config.yaml
targets: ["system", "maps"]
norm: "layernorm"
conv_stem: false
residual_init: "none"
steps: 18500
epochs: 16.1
weight_decay: 0.04
Rows from block 3 of a small image classifier, named by matrix and row number. Rows with one number within an expert belong to one neuron, the router's apart. Each number is 50 + 10 x the weight over its row's rms, rounded and kept within 0 to 99. All counts start at 0.
Before each expert's rows are labels from the 100 images, of 14976, where the router gives the expert most weight on average: "responds to" is what is common among them. Only what is clearly more common there than usual is listed. The data: fractals drawn by 1,000 iterated function systems, in grey. In brackets: how many of the 100.
# router: router (model.blocks.3.mlp.router.weight, 8x192, trained with AdamW), inputs 39-77
# up: expert up (model.blocks.3.mlp.up, 8x48x192), inputs 39-77
# down: expert down (model.blocks.3.mlp.down, 8x192x48, transposed), outputs 39-77

# expert 3
responds to: five maps (58)
router.3:56 55 50 65 61 57 49 49 43 58 43 56 38 35 73 63 53 60 55 54 62 58 54 44 55 40 29 78 59 50 53 52 46 52 49 53 59 34 31
up.0:59 61 62 47 59 58 46 49 57 52 66 70 58 48 42 55 58 55 47 49 48 52 52 34 54 39 45 48 48 39 33 53 43 40 55 48 48 48 58
down.0:53 44 47 30 54 40 68 67 58 54 55 39 66 52 55 36 52 41 42 66 52 52 52 49 48 54 57 39 41 37 35 44 40 55 57 48 54 36 43
up.1:39 40 51 51 44 48 57 51 51 52 57 41 56 55 49 65 38 68 50 70 44 54 60 37 65 44 46 50 60 42 61 41 52 64 48 51 59 43 39
down.1:35 58 46 46 45 49 45 40 48 47 63 56 40 55 66 43 53 55 43 42 48 66 38 47 51 40 60 70 59 55 50 75 51 50 52 42 49 58 50
up.2:38 62 41 51 38 54 52 43 58 62 50 58 39 35 51 41 53 58 54 41 54 37 62 43 44 48 45 53 54 47 52 61 43 78 57 36 47 70 51
down.2:52 41 45 57 38 39 48 35 53 37 43 54 32 71 48 57 53 40 44 59 58 65 63 67 50 40 41 44 53 54 49 25 51 39 64 46 53 48 36
up.3:63 43 43 52 53 68 52 43 65 70 37 50 45 45 46 42 55 38 62 35 48 54 52 55 46 53 42 68 61 42 48 57 53 59 37 63 38 54 54
down.3:44 52 37 59 61 32 50 59 60 55 42 59 57 45 48 58 45 34 47 38 41 39 60 63 53 52 53 51 55 58 52 55 50 58 57 72 43 70 48
up.4:43 42 32 37 59 40 57 58 45 38 47 49 54 60 49 45 50 49 30 67 43 47 39 58 58 42 42 41 58 49 33 42 45 43 54 72 50 36 54
down.4:45 48 43 43 52 58 63 51 42 54 54 63 35 49 64 40 45 61 63 58 40 40 36 54 60 42 56 53 46 60 57 63 51 56 36 42 49 41 56
up.5:49 55 56 62 48 64 66 55 57 56 53 42 47 68 68 49 39 48 49 45 38 62 43 47 40 38 44 61 69 52 41 60 51 46 49 61 43 44 48
down.5:56 35 50 54 51 62 47 50 43 60 60 60 47 47 57 51 45 29 43 60 50 44 61 61 44 52 42 50 36 54 58 63 47 50 44 50 64 56 46
up.6:54 45 53 64 42 53 39 43 59 50 53 09 41 62 48 56 49 51 40 38 32 44 57 45 37 41 58 51 70 49 62 38 46 55 48 45 59 48 64
down.6:55 65 47 37 45 40 61 47 52 64 54 62 48 55 60 41 61 64 44 52 56 55 54 52 59 52 49 73 49 52 44 47 56 72 29 63 36 56 38
up.7:43 42 68 52 53 60 35 44 48 50 25 70 25 72 47 45 60 47 63 47 31 40 32 51 56 42 46 78 65 50 56 52 38 40 48 55 52 46 53
down.7:40 48 48 56 59 47 42 62 35 67 35 50 44 56 49 63 49 40 41 51 54 41 51 26 59 48 52 41 50 43 36 42 41 52 58 64 38 52 65
up.8:54 61 55 59 52 48 40 47 46 54 50 48 66 57 37 42 50 48 41 66 42 57 76 44 52 52 47 49 56 52 56 27 54 62 54 46 41 50 45
down.8:55 58 49 35 54 81 67 44 55 46 58 54 33 57 43 34 54 46 52 63 46 35 60 70 48 46 68 50 40 50 45 53 41 58 61 48 55 62 43
up.9:33 81 52 52 48 51 37 56 37 71 50 58 52 47 40 51 41 29 42 78 51 58 57 50 56 54 30 66 46 56 58 65 65 39 70 49 57 51 39
down.9:64 48 42 44 55 47 47 40 60 41 37 61 50 41 32 62 46 56 52 61 48 48 56 45 28 47 69 36 39 54 54 39 45 45 39 49 44 56 44
up.10:58 52 53 32 49 61 62 58 54 39 41 63 31 58 64 41 51 68 49 52 53 48 57 31 58 44 29 34 46 51 57 52 50 48 36 40 39 45 51
down.10:39 67 71 40 41 46 47 50 56 41 59 45 54 67 64 45 48 58 38 46 39 52 47 35 66 49 53 49 60 38 48 38 52 53 35 57 54 66 54
up.11:42 59 32 58 54 30 33 48 39 35 41 40 67 70 42 60 32 56 46 57 53 59 65 66 69 53 58 40 60 52 32 56 52 50 57 57 41 42 41
down.11:64 40 39 47 62 70 57 47 41 52 59 41 43 40 29 46 59 60 54 49 28 56 52 51 48 67 53 55 54 51 40 32 54 47 48 38 41 51 61
up.12:65 55 54 54 49 51 67 34 57 55 47 43 26 34 52 59 61 44 44 45 38 48 38 65 58 30 56 49 61 56 45 41 53 56 53 60 46 48 49
down.12:53 66 49 56 59 37 37 40 45 47 41 36 60 53 45 55 52 46 43 42 58 54 75 68 36 59 32 65 52 48 54 34 41 57 58 56 39 72 51
up.13:55 66 30 42 61 53 57 51 59 53 57 45 34 51 57 42 59 50 50 43 44 66 73 49 45 36 26 47 64 23 50 44 40 71 46 57 44 58 50
down.13:53 49 46 46 60 81 34 63 46 43 52 53 61 47 54 44 50 42 40 36 51 40 54 52 44 39 62 28 56 43 71 36 35 49 50 48 12 61 50
up.14:52 73 60 49 50 62 27 49 52 61 52 48 38 58 73 67 62 53 55 59 29 56 37 50 53 35 50 58 56 47 65 65 55 54 65 48 53 51 51
down.14:59 31 61 56 54 53 50 33 46 59 44 39 60 57 57 35 47 36 54 42 54 48 52 47 48 55 44 51 25 60 43 48 49 32 51 36 41 51 45
up.15:58 42 30 46 55 51 59 49 67 51 31 55 38 54 48 56 53 60 46 71 53 58 40 49 51 39 52 59 32 44 58 54 39 49 54 56 40 74 50
down.15:56 45 55 45 47 32 55 44 52 46 59 42 55 38 38 44 38 46 56 35 46 70 47 47 59 66 51 29 47 44 61 38 43 38 55 52 40 52 49
up.16:34 30 57 41 48 60 55 64 43 46 35 54 67 60 51 57 57 64 66 44 58 54 41 53 48 46 52 57 40 54 40 43 40 59 51 52 35 45 55
down.16:44 52 60 44 40 33 49 61 50 43 53 47 80 71 36 54 50 58 69 44 65 56 55 44 41 44 42 65 52 53 43 56 55 49 42 45 67 39 47
up.17:55 45 51 57 42 46 64 44 53 57 49 50 66 60 52 47 46 52 71 55 58 51 52 43 48 54 57 54 38 40 56 52 61 60 57 54 66 47 59
down.17:32 43 58 67 41 46 39 44 67 48 44 45 35 37 30 52 43 53 45 42 56 60 54 47 48 43 49 58 54 49 62 45 57 37 58 44 68 65 49
up.18:44 50 41 57 50 51 56 46 41 46 44 48 58 45 54 74 29 57 49 47 46 40 43 63 47 56 57 59 40 52 73 50 43 71 72 55 50 30 53
down.18:28 51 63 52 43 58 57 35 43 52 42 53 42 38 62 51 38 47 35 40 62 54 44 43 60 52 51 59 54 60 55 40 46 45 57 47 55 52 42

# expert 2
responds to: two maps (60)
router.2:73 57 77 54 55 46 42 55 61 38 32 62 49 50 48 55 53 42 37 57 40 64 65 59 59 61 55 59 55 55 57 48 49 39 48 34 44 49 53
up.0:39 52 39 41 52 67 56 52 54 70 60 58 52 35 53 51 47 68 69 40 38 65 36 56 60 51 57 46 59 64 57 63 50 48 71 53 56 43 61
down.0:45 61 40 35 37 61 46 48 48 62 66 51 48 51 30 50 59 61 37 47 61 46 43 56 51 39 46 58 57 61 39 58 44 52 32 51 38 38 65
up.1:41 55 56 59 49 63 50 54 48 41 50 61 45 63 55 57 62 56 47 44 37 50 56 48 39 36 47 55 49 69 79 51 65 49 37 56 47 41 50
down.1:37 66 47 44 58 46 56 39 43 47 53 48 35 48 58 60 50 46 52 54 51 30 49 43 34 49 39 55 43 53 41 53 59 69 52 46 47 50 54
up.2:46 36 28 65 42 39 32 59 47 68 52 50 67 44 46 51 44 36 56 52 64 50 29 45 47 51 45 37 51 46 47 60 67 39 52 51 30 56 39
down.2:55 51 45 39 34 52 68 40 51 64 30 52 62 41 43 26 63 48 48 58 56 64 50 40 45 46 41 58 44 48 53 51 33 44 53 60 54 35 52
up.3:48 57 36 48 32 44 45 40 42 44 59 48 49 59 56 45 58 40 47 35 51 42 57 48 44 44 59 24 57 36 62 36 52 69 45 58 53 62 68
down.3:62 53 42 65 47 70 51 49 49 50 60 46 48 54 45 53 45 46 57 70 55 41 56 52 40 65 43 45 43 61 36 63 63 57 64 67 51 50 42
up.4:68 40 48 50 48 44 36 44 43 54 63 60 43 56 56 49 44 52 54 41 45 81 57 51 66 56 51 45 60 33 37 50 61 55 55 48 37 46 61
down.4:53 59 69 77 66 24 65 69 61 44 62 54 48 52 65 41 60 48 53 54 36 50 46 55 54 43 32 42 47 66 46 52 53 47 44 56 50 39 59
up.5:55 25 58 46 46 56 40 64 69 50 68 56 52 43 47 59 47 46 66 44 35 41 51 38 68 68 38 43 80 39 52 49 45 70 43 62 65 51 52
down.5:65 59 37 36 42 33 69 54 56 56 36 41 48 62 46 48 40 48 55 29 51 57 61 52 65 38 37 43 38 52 49 44 45 54 39 52 48 36 43
up.6:49 58 53 53 51 48 51 47 66 32 47 46 75 51 41 39 40 45 49 67 43 43 50 50 47 36 32 56 41 65 56 34 40 44 60 28 64 63 50
down.6:57 48 59 51 51 53 59 50 42 52 62 56 42 46 64 61 53 48 55 59 51 46 52 38 57 47 55 35 48 30 64 51 44 54 50 52 27 66 54
up.7:51 54 50 57 56 59 62 52 70 39 39 42 32 49 53 45 59 40 48 28 48 46 68 60 53 51 53 48 56 55 40 62 55 55 44 44 55 41 43
down.7:46 59 51 43 57 43 43 21 53 45 35 38 54 55 61 40 35 40 47 42 53 58 53 50 38 36 37 27 74 51 65 61 34 42 49 49 53 53 69
up.8:45 59 45 35 40 56 38 48 51 78 45 61 64 58 62 36 56 44 51 43 38 56 57 57 58 47 47 64 66 44 49 72 45 46 50 70 51 46 56
down.8:66 66 58 66 57 26 43 24 60 54 62 32 42 53 55 65 60 48 44 48 45 52 59 44 47 52 30 45 27 61 71 43 33 53 65 55 53 53 41
up.9:49 36 59 53 51 41 40 58 51 50 41 53 41 56 50 31 51 57 57 50 47 59 53 57 54 58 51 54 57 66 41 47 45 56 65 42 55 57 50
down.9:58 60 48 49 64 58 61 53 65 35 66 71 65 33 54 46 51 67 64 40 25 73 37 35 59 47 57 38 36 39 63 39 38 50 48 44 56 54 73
up.10:66 41 63 55 47 60 44 52 65 44 39 63 51 39 45 73 51 51 77 62 41 46 54 31 55 18 55 50 49 57 50 44 39 38 57 60 39 55 58
down.10:42 45 62 54 57 57 55 37 46 59 60 39 71 38 61 55 47 53 39 49 56 61 65 60 25 56 41 45 50 55 55 49 45 41 43 42 55 51 30
up.11:48 44 49 47 47 58 54 41 36 57 56 34 32 46 58 51 50 71 56 48 42 59 43 49 54 37 38 44 57 59 61 58 44 69 33 44 57 57 48
down.11:59 43 61 47 40 48 41 32 49 37 64 53 63 87 35 47 55 45 44 54 62 36 58 49 40 60 51 42 51 27 60 53 39 51 55 58 55 60 45
up.12:59 42 43 62 50 59 49 35 67 56 40 59 46 50 53 35 56 51 51 60 51 60 64 45 55 57 60 61 39 50 37 52 38 48 53 40 37 70 59
down.12:37 34 48 51 57 46 55 42 64 58 57 55 49 47 48 44 53 51 66 42 56 54 34 43 53 37 47 43 56 52 54 54 53 54 69 43 44 47 39
up.13:62 40 61 45 40 45 54 39 54 35 46 22 58 40 52 30 43 79 35 39 48 55 60 54 52 53 61 45 44 54 36 49 59 35 41 59 39 43 42
down.13:43 75 56 64 60 38 50 49 65 63 49 54 48 53 70 47 48 27 56 47 58 50 43 50 40 41 39 58 50 36 53 55 54 47 37 52 56 61 50
up.14:53 57 47 24 70 43 61 60 58 62 77 44 57 72 44 51 55 53 40 59 43 51 48 50 42 30 57 41 51 55 26 49 46 56 58 54 46 55 52
down.14:52 39 56 62 57 66 56 64 35 42 61 52 60 61 38 61 36 60 51 36 75 46 46 69 45 42 47 51 27 43 37 34 58 35 54 37 66 53 57
up.15:50 53 59 52 42 38 52 63 40 57 35 47 47 44 58 68 43 40 56 63 49 41 46 49 54 47 49 51 63 68 58 47 27 44 40 62 53 25 60
down.15:74 27 56 57 44 47 60 54 47 32 46 54 29 47 47 70 53 51 45 45 61 63 55 41 53 72 61 44 42 31 46 45 48 59 64 42 51 40 52
up.16:53 53 35 51 35 56 72 46 34 59 79 64 41 60 64 49 49 68 71 49 31 47 46 42 55 41 48 53 44 42 49 63 45 55 50 49 56 43 56
down.16:32 59 37 52 39 42 54 51 53 46 58 44 39 43 65 50 53 62 47 48 68 60 44 46 44 65 44 48 50 51 60 44 55 45 31 54 47 69 44
up.17:60 33 50 47 60 59 49 35 58 42 58 57 35 41 44 31 62 52 52 58 46 71 48 50 53 50 44 54 50 73 41 44 56 46 46 49 51 72 62
down.17:48 58 45 59 43 47 22 64 58 63 44 46 52 42 56 66 52 36 61 57 31 52 36 45 52 58 60 48 62 29 51 61 64 55 40 55 65 47 47
up.18:50 38 64 48 51 24 46 53 54 50 54 53 49 36 26 55 39 49 46 35 54 52 44 71 46 36 56 52 56 57 49 67 64 63 50 33 39 45 53
down.18:50 45 55 26 47 57 51 59 49 29 39 37 59 43 33 52 64 55 54 58 59 39 44 69 52 39 52 57 45 66 48 52 40 46 49 54 38 52 30

# expert 5
responds to: sparse (90); two maps (64)
router.5:57 50 63 52 55 51 46 59 46 52 52 37 58 36 40 41 48 44 38 51 51 55 68 54 51 53 69 52 53 60 61 42 48 60 50 25 45 37 43
up.0:49 62 43 38 42 50 53 64 41 62 58 54 60 40 38 50 53 54 63 62 57 67 62 47 60 41 43 53 53 42 39 39 43 57 50 58 30 60 47
down.0:58 28 55 52 52 56 52 53 47 61 42 70 54 57 60 57 40 44 65 54 51 36 46 69 53 59 21 49 66 52 59 45 67 52 60 64 52 31 44
up.1:36 55 57 41 60 58 57 46 47 51 62 39 54 46 29 60 48 34 58 47 57 64 49 44 34 48 61 64 59 56 40 59 30 54 26 65 67 44 69
down.1:44 60 58 61 51 50 40 56 52 53 50 49 53 70 72 60 58 58 44 52 38 37 27 70 54 53 48 46 25 54 57 50 55 48 50 59 47 44 47
up.2:48 65 58 40 57 65 45 53 58 53 56 53 56 47 57 44 44 46 56 61 57 55 55 43 65 57 53 40 52 67 42 31 41 42 57 54 55 52 50
down.2:35 60 48 54 40 38 48 51 54 47 34 50 68 43 43 59 62 46 49 58 23 61 36 52 39 59 40 46 40 47 69 73 45 49 48 28 60 48 54
up.3:69 55 50 50 49 60 56 51 46 28 34 63 69 55 64 56 52 46 54 45 41 43 34 57 42 65 58 81 28 55 47 48 39 35 51 53 44 41 43
down.3:38 52 82 31 50 61 52 57 62 56 62 42 28 57 16 50 54 35 38 62 47 48 48 35 52 51 45 35 58 62 55 31 51 58 31 54 54 46 59
up.4:62 49 46 47 49 57 53 58 60 41 50 51 67 62 34 45 32 43 63 44 43 48 49 64 55 44 61 39 40 65 45 40 46 45 72 47 52 53 59
down.4:43 48 65 39 61 43 46 38 36 45 59 47 49 54 36 59 49 37 39 35 56 37 49 48 50 40 32 59 53 52 50 66 42 64 38 45 57 60 62
up.5:38 69 58 65 62 60 35 44 30 31 59 47 40 42 60 46 54 52 55 44 51 48 43 62 43 43 37 60 49 51 45 63 50 43 44 58 35 58 60
down.5:50 50 52 38 35 35 44 38 57 64 31 32 55 71 44 36 46 48 62 43 61 49 55 66 52 71 48 49 37 45 41 49 55 45 29 48 45 58 49
up.6:51 53 26 49 62 45 57 25 59 59 36 44 49 35 39 57 47 42 46 56 47 55 41 50 44 62 50 39 44 56 62 50 45 57 38 47 41 51 51
down.6:60 46 50 20 43 56 54 61 41 52 61 36 45 52 56 44 52 45 45 55 54 44 49 76 40 40 57 53 52 55 38 30 48 44 53 54 45 34 43
up.7:58 48 65 60 55 66 31 39 37 59 31 57 48 53 56 48 71 50 59 60 47 42 40 48 38 44 48 57 48 73 46 50 41 54 57 56 45 44 23
down.7:54 39 41 59 42 57 57 40 54 47 65 27 38 53 54 51 45 76 59 63 36 56 46 33 58 60 47 56 51 41 57 62 55 38 36 45 78 53 48
up.8:60 52 43 44 65 44 68 50 66 54 67 45 55 42 49 55 60 50 60 39 56 60 63 43 42 55 44 60 37 40 49 49 20 45 47 32 52 49 44
down.8:51 53 50 61 47 66 35 53 49 61 63 68 54 46 40 61 62 52 52 40 56 47 53 53 59 40 59 31 53 61 41 47 56 65 67 52 49 49 43
up.9:45 57 44 51 57 47 62 46 49 30 69 38 53 57 63 51 38 49 53 53 64 57 62 55 28 35 42 48 57 62 59 55 44 47 47 32 45 43 51
down.9:67 62 36 61 46 72 66 46 30 63 37 54 40 54 36 52 44 53 64 23 56 51 59 52 52 63 64 48 38 73 41 63 54 47 34 51 50 50 44
up.10:25 49 56 45 55 50 51 64 46 48 39 56 71 57 48 41 46 47 40 41 54 62 65 74 49 44 56 52 41 54 73 55 53 52 60 46 40 49 36
down.10:67 36 44 49 63 40 59 52 51 59 46 39 32 35 52 63 46 50 54 59 50 40 48 32 56 61 49 67 43 44 42 59 54 57 39 61 36 56 61
up.11:43 49 39 50 32 52 62 51 45 53 54 56 42 48 64 55 48 44 75 58 37 42 48 51 72 34 40 55 46 49 47 40 68 68 45 43 63 52 52
down.11:33 53 46 55 55 61 32 40 77 48 37 40 44 31 45 32 42 41 37 44 47 41 62 47 54 62 45 41 53 38 60 44 47 53 75 42 44 54 42
up.12:36 40 56 57 58 35 45 29 39 35 73 36 61 47 65 49 66 48 41 46 59 32 37 58 46 46 61 58 51 43 60 46 31 41 53 45 45 62 45
down.12:45 66 36 44 45 48 41 54 40 48 31 60 35 38 53 61 65 31 68 31 59 62 41 55 31 52 46 46 52 29 66 53 46 41 48 35 53 43 46
up.13:42 64 52 62 41 39 53 47 32 57 45 50 43 40 28 35 35 48 54 47 30 59 56 48 57 59 54 53 58 60 56 50 52 53 44 34 57 42 28
down.13:32 47 39 58 45 37 35 47 48 45 57 49 44 52 49 39 53 66 35 48 71 44 43 60 35 48 32 67 49 47 54 42 35 46 47 55 43 46 42
up.14:47 49 77 42 35 41 62 54 40 53 47 46 60 48 40 26 51 55 39 66 50 36 61 39 52 54 61 42 35 55 63 47 50 48 46 43 47 49 36
down.14:57 58 72 55 68 39 34 63 43 33 58 65 39 46 57 50 53 39 36 44 42 71 64 48 59 61 48 29 69 43 46 51 46 51 55 36 47 55 66
up.15:42 53 42 42 46 50 51 52 63 51 35 49 38 45 61 65 38 48 44 66 29 34 59 46 59 58 52 56 56 64 43 51 57 62 50 50 52 51 50
down.15:28 54 67 72 73 68 45 46 52 44 59 53 68 55 35 52 47 66 47 50 52 66 64 45 43 44 52 44 55 52 47 45 24 46 54 59 62 72 51
up.16:57 63 43 32 40 61 53 65 28 53 66 64 55 42 46 45 44 71 54 51 47 48 60 68 63 50 44 57 54 46 53 57 58 51 59 71 49 50 56
down.16:35 57 54 48 33 55 43 43 57 53 48 51 49 35 46 46 54 47 68 55 52 45 47 45 57 44 39 68 66 35 35 45 38 61 42 34 64 66 44
up.17:53 46 47 37 57 50 66 39 58 30 43 53 40 42 35 49 42 43 40 45 62 47 74 52 53 59 46 48 66 65 51 37 62 48 48 42 58 48 43
down.17:50 28 35 48 49 47 55 52 60 59 70 57 50 45 50 46 51 48 60 57 47 53 43 52 60 64 71 54 38 49 38 30 53 68 52 53 36 47 44
up.18:45 49 51 59 41 42 54 41 70 58 48 49 46 56 50 44 41 54 62 40 44 54 60 63 53 41 44 46 42 43 39 69 55 39 74 40 49 43 52
down.18:41 32 56 64 40 49 63 58 39 69 58 43 56 50 53 26 37 50 58 70 41 59 58 55 73 41 45 54 64 61 59 46 48 59 47 64 66 41 45

# expert 0
responds to: two maps (100); sparse (100); dark on light (80)
router.0:52 39 54 43 45 55 64 61 28 36 51 33 55 60 47 50 50 61 39 45 58 41 53 38 43 42 49 55 54 52 47 54 45 50 21 29 40 42 59
up.0:53 55 41 65 52 46 40 47 46 57 54 33 43 47 51 53 25 58 53 27 35 57 74 29 66 50 45 48 50 48 34 68 42 53 67 48 64 60 48
down.0:56 29 47 37 40 54 54 37 60 52 48 46 69 71 41 44 48 53 43 46 58 57 63 73 41 54 55 49 38 39 50 58 50 47 27 44 69 63 54
up.1:59 64 50 59 52 39 46 55 31 61 61 33 53 39 55 45 29 39 73 44 35 55 37 49 58 44 39 57 59 56 45 43 54 61 55 40 47 64 25
down.1:46 46 49 42 30 54 41 54 47 24 50 56 32 48 49 51 60 57 41 58 39 57 55 54 47 70 52 47 71 48 61 56 42 49 44 49 61 42 40
up.2:52 29 57 40 73 60 52 61 48 27 50 60 44 69 58 50 48 47 54 57 52 58 56 39 48 55 39 55 48 35 36 41 50 37 62 52 49 44 36
down.2:71 54 54 58 60 36 38 41 41 64 45 55 26 33 54 58 62 62 60 45 46 40 43 54 36 44 47 45 71 41 69 45 42 69 31 44 36 56 40
up.3:39 56 57 49 32 64 48 45 61 45 52 37 46 53 70 47 46 61 61 52 54 49 48 53 53 55 35 50 49 32 47 36 41 58 62 64 53 56 29
down.3:56 55 32 55 49 32 51 45 47 37 67 44 55 46 38 43 52 58 54 37 54 48 41 34 45 39 54 80 38 47 63 42 46 57 37 55 38 68 64
up.4:44 52 46 72 61 57 44 40 28 45 45 66 52 56 50 63 51 22 55 62 46 56 55 54 37 55 56 45 47 38 48 39 53 43 62 46 47 54 48
down.4:47 38 44 36 53 51 67 42 65 30 41 50 52 65 65 56 63 67 53 41 52 47 39 38 44 53 46 43 48 66 42 61 44 38 52 64 42 57 37
up.5:62 51 52 42 62 56 48 38 63 53 52 49 44 36 59 73 53 43 38 32 51 51 50 57 36 31 44 53 56 63 43 51 32 46 46 55 51 43 28
down.5:38 62 46 55 49 62 52 63 43 53 42 38 64 51 61 37 65 46 39 55 54 63 56 62 49 58 71 49 61 56 59 40 59 48 61 56 60 47 42
up.6:66 56 50 50 58 56 46 57 63 41 37 51 55 44 41 58 70 51 63 45 32 55 57 50 40 46 49 40 50 60 56 47 58 44 64 46 37 40 61
down.6:41 42 47 42 50 41 61 42 58 43 52 28 52 57 44 64 55 41 46 60 58 62 41 63 58 49 34 62 67 49 66 45 43 51 36 53 49 41 42
up.7:47 53 39 27 38 44 69 39 46 55 57 27 78 64 56 57 41 54 51 47 41 46 51 41 47 34 42 30 41 47 45 57 52 41 32 55 41 47 51
down.7:42 50 51 53 59 44 43 34 60 41 49 67 38 58 29 36 39 36 64 56 49 52 59 52 67 39 39 41 58 51 66 36 55 62 56 28 44 58 45
up.8:50 53 57 51 48 53 49 34 50 49 46 45 57 76 56 54 41 42 53 44 62 58 59 57 47 24 49 61 45 46 59 40 65 59 37 46 40 31 51
down.8:52 54 59 43 63 46 39 42 38 51 42 54 46 63 49 48 43 45 50 60 55 45 46 47 53 40 53 42 65 61 41 56 55 55 57 50 34 85 45
up.9:35 47 42 70 49 39 56 36 49 48 54 50 43 27 35 54 41 37 63 43 64 54 50 52 55 36 35 35 24 43 64 56 35 37 56 45 56 50 57
down.9:36 49 59 41 45 46 61 54 58 64 71 57 46 66 53 43 71 49 47 51 48 44 47 43 47 50 53 38 53 50 46 46 49 27 65 65 59 47 39
up.10:56 27 74 41 47 57 63 56 38 44 54 57 51 64 45 48 67 50 66 56 54 45 43 43 43 55 45 53 45 57 44 47 48 37 49 68 59 50 61
down.10:65 45 39 36 60 59 37 58 46 42 46 61 34 61 51 47 52 32 37 49 52 47 55 47 56 47 49 40 50 36 50 24 68 63 52 43 48 52 51
up.11:43 37 52 59 34 31 45 67 43 55 46 52 54 38 49 50 41 46 59 58 63 47 69 53 47 47 54 34 55 53 52 49 49 42 44 59 58 48 46
down.11:57 43 44 53 60 73 72 35 64 64 60 44 39 45 42 42 45 42 50 57 44 47 44 59 48 55 29 56 39 35 25 49 61 40 60 57 58 54 58
up.12:51 69 37 49 56 47 57 44 36 35 56 56 53 50 36 46 46 49 47 77 53 52 44 54 49 47 44 53 70 51 44 34 57 46 59 62 55 65 34
down.12:26 55 44 73 49 62 42 46 46 54 52 53 56 44 72 51 44 37 47 54 57 52 52 48 29 72 41 52 44 52 49 41 48 60 37 58 38 43 47
up.13:79 63 37 61 66 58 47 39 46 50 50 54 43 51 52 54 49 60 66 44 49 52 46 40 56 59 43 42 49 46 53 52 60 40 59 58 46 39 40
down.13:60 29 64 37 50 63 44 35 52 33 46 54 50 65 38 40 13 49 45 44 57 63 45 43 35 57 72 40 49 45 46 48 63 53 54 58 54 53 53
up.14:59 51 61 41 61 32 54 46 60 46 40 61 54 37 52 42 51 57 61 47 57 48 28 43 35 47 50 41 61 46 47 43 43 50 25 53 51 46 49
down.14:36 37 42 45 32 62 48 63 66 25 57 52 35 60 46 69 68 46 50 54 52 47 68 43 35 61 37 41 45 50 49 44 53 52 47 71 55 42 41
up.15:55 45 41 50 56 60 60 36 59 40 48 48 52 43 53 53 64 49 59 65 71 38 49 44 51 59 46 60 51 56 62 35 48 40 58 44 62 62 45
down.15:59 47 64 69 46 48 63 47 54 53 47 54 55 57 71 64 43 39 48 48 41 57 55 37 64 50 44 53 35 51 37 42 62 53 56 51 29 28 61
up.16:37 74 48 47 50 46 45 53 30 60 33 72 56 53 34 47 53 38 56 60 27 57 65 60 72 57 58 75 55 46 75 39 61 60 55 44 45 40 58
down.16:42 59 50 47 55 38 61 55 51 47 59 50 52 47 46 48 45 60 51 47 56 46 57 30 48 40 40 58 34 79 35 64 36 40 53 40 65 78 52
up.17:62 36 40 63 49 46 60 62 52 35 64 54 61 50 41 52 42 37 47 59 49 49 61 46 48 55 47 36 34 48 37 56 56 46 57 63 59 42 49
down.17:43 54 65 51 59 46 44 71 34 47 37 45 50 56 36 41 54 37 44 51 40 62 33 28 40 48 58 43 47 48 53 39 53 48 50 49 31 51 58
up.18:51 39 54 47 29 46 60 62 55 56 60 39 42 65 44 46 26 60 49 50 49 60 31 47 54 50 63 42 55 45 49 43 36 58 51 50 60 44 50
down.18:43 59 64 62 58 46 36 44 39 55 43 50 41 43 50 62 70 38 49 46 29 55 57 62 60 45 57 50 54 54 46 42 54 59 43 60 45 42 70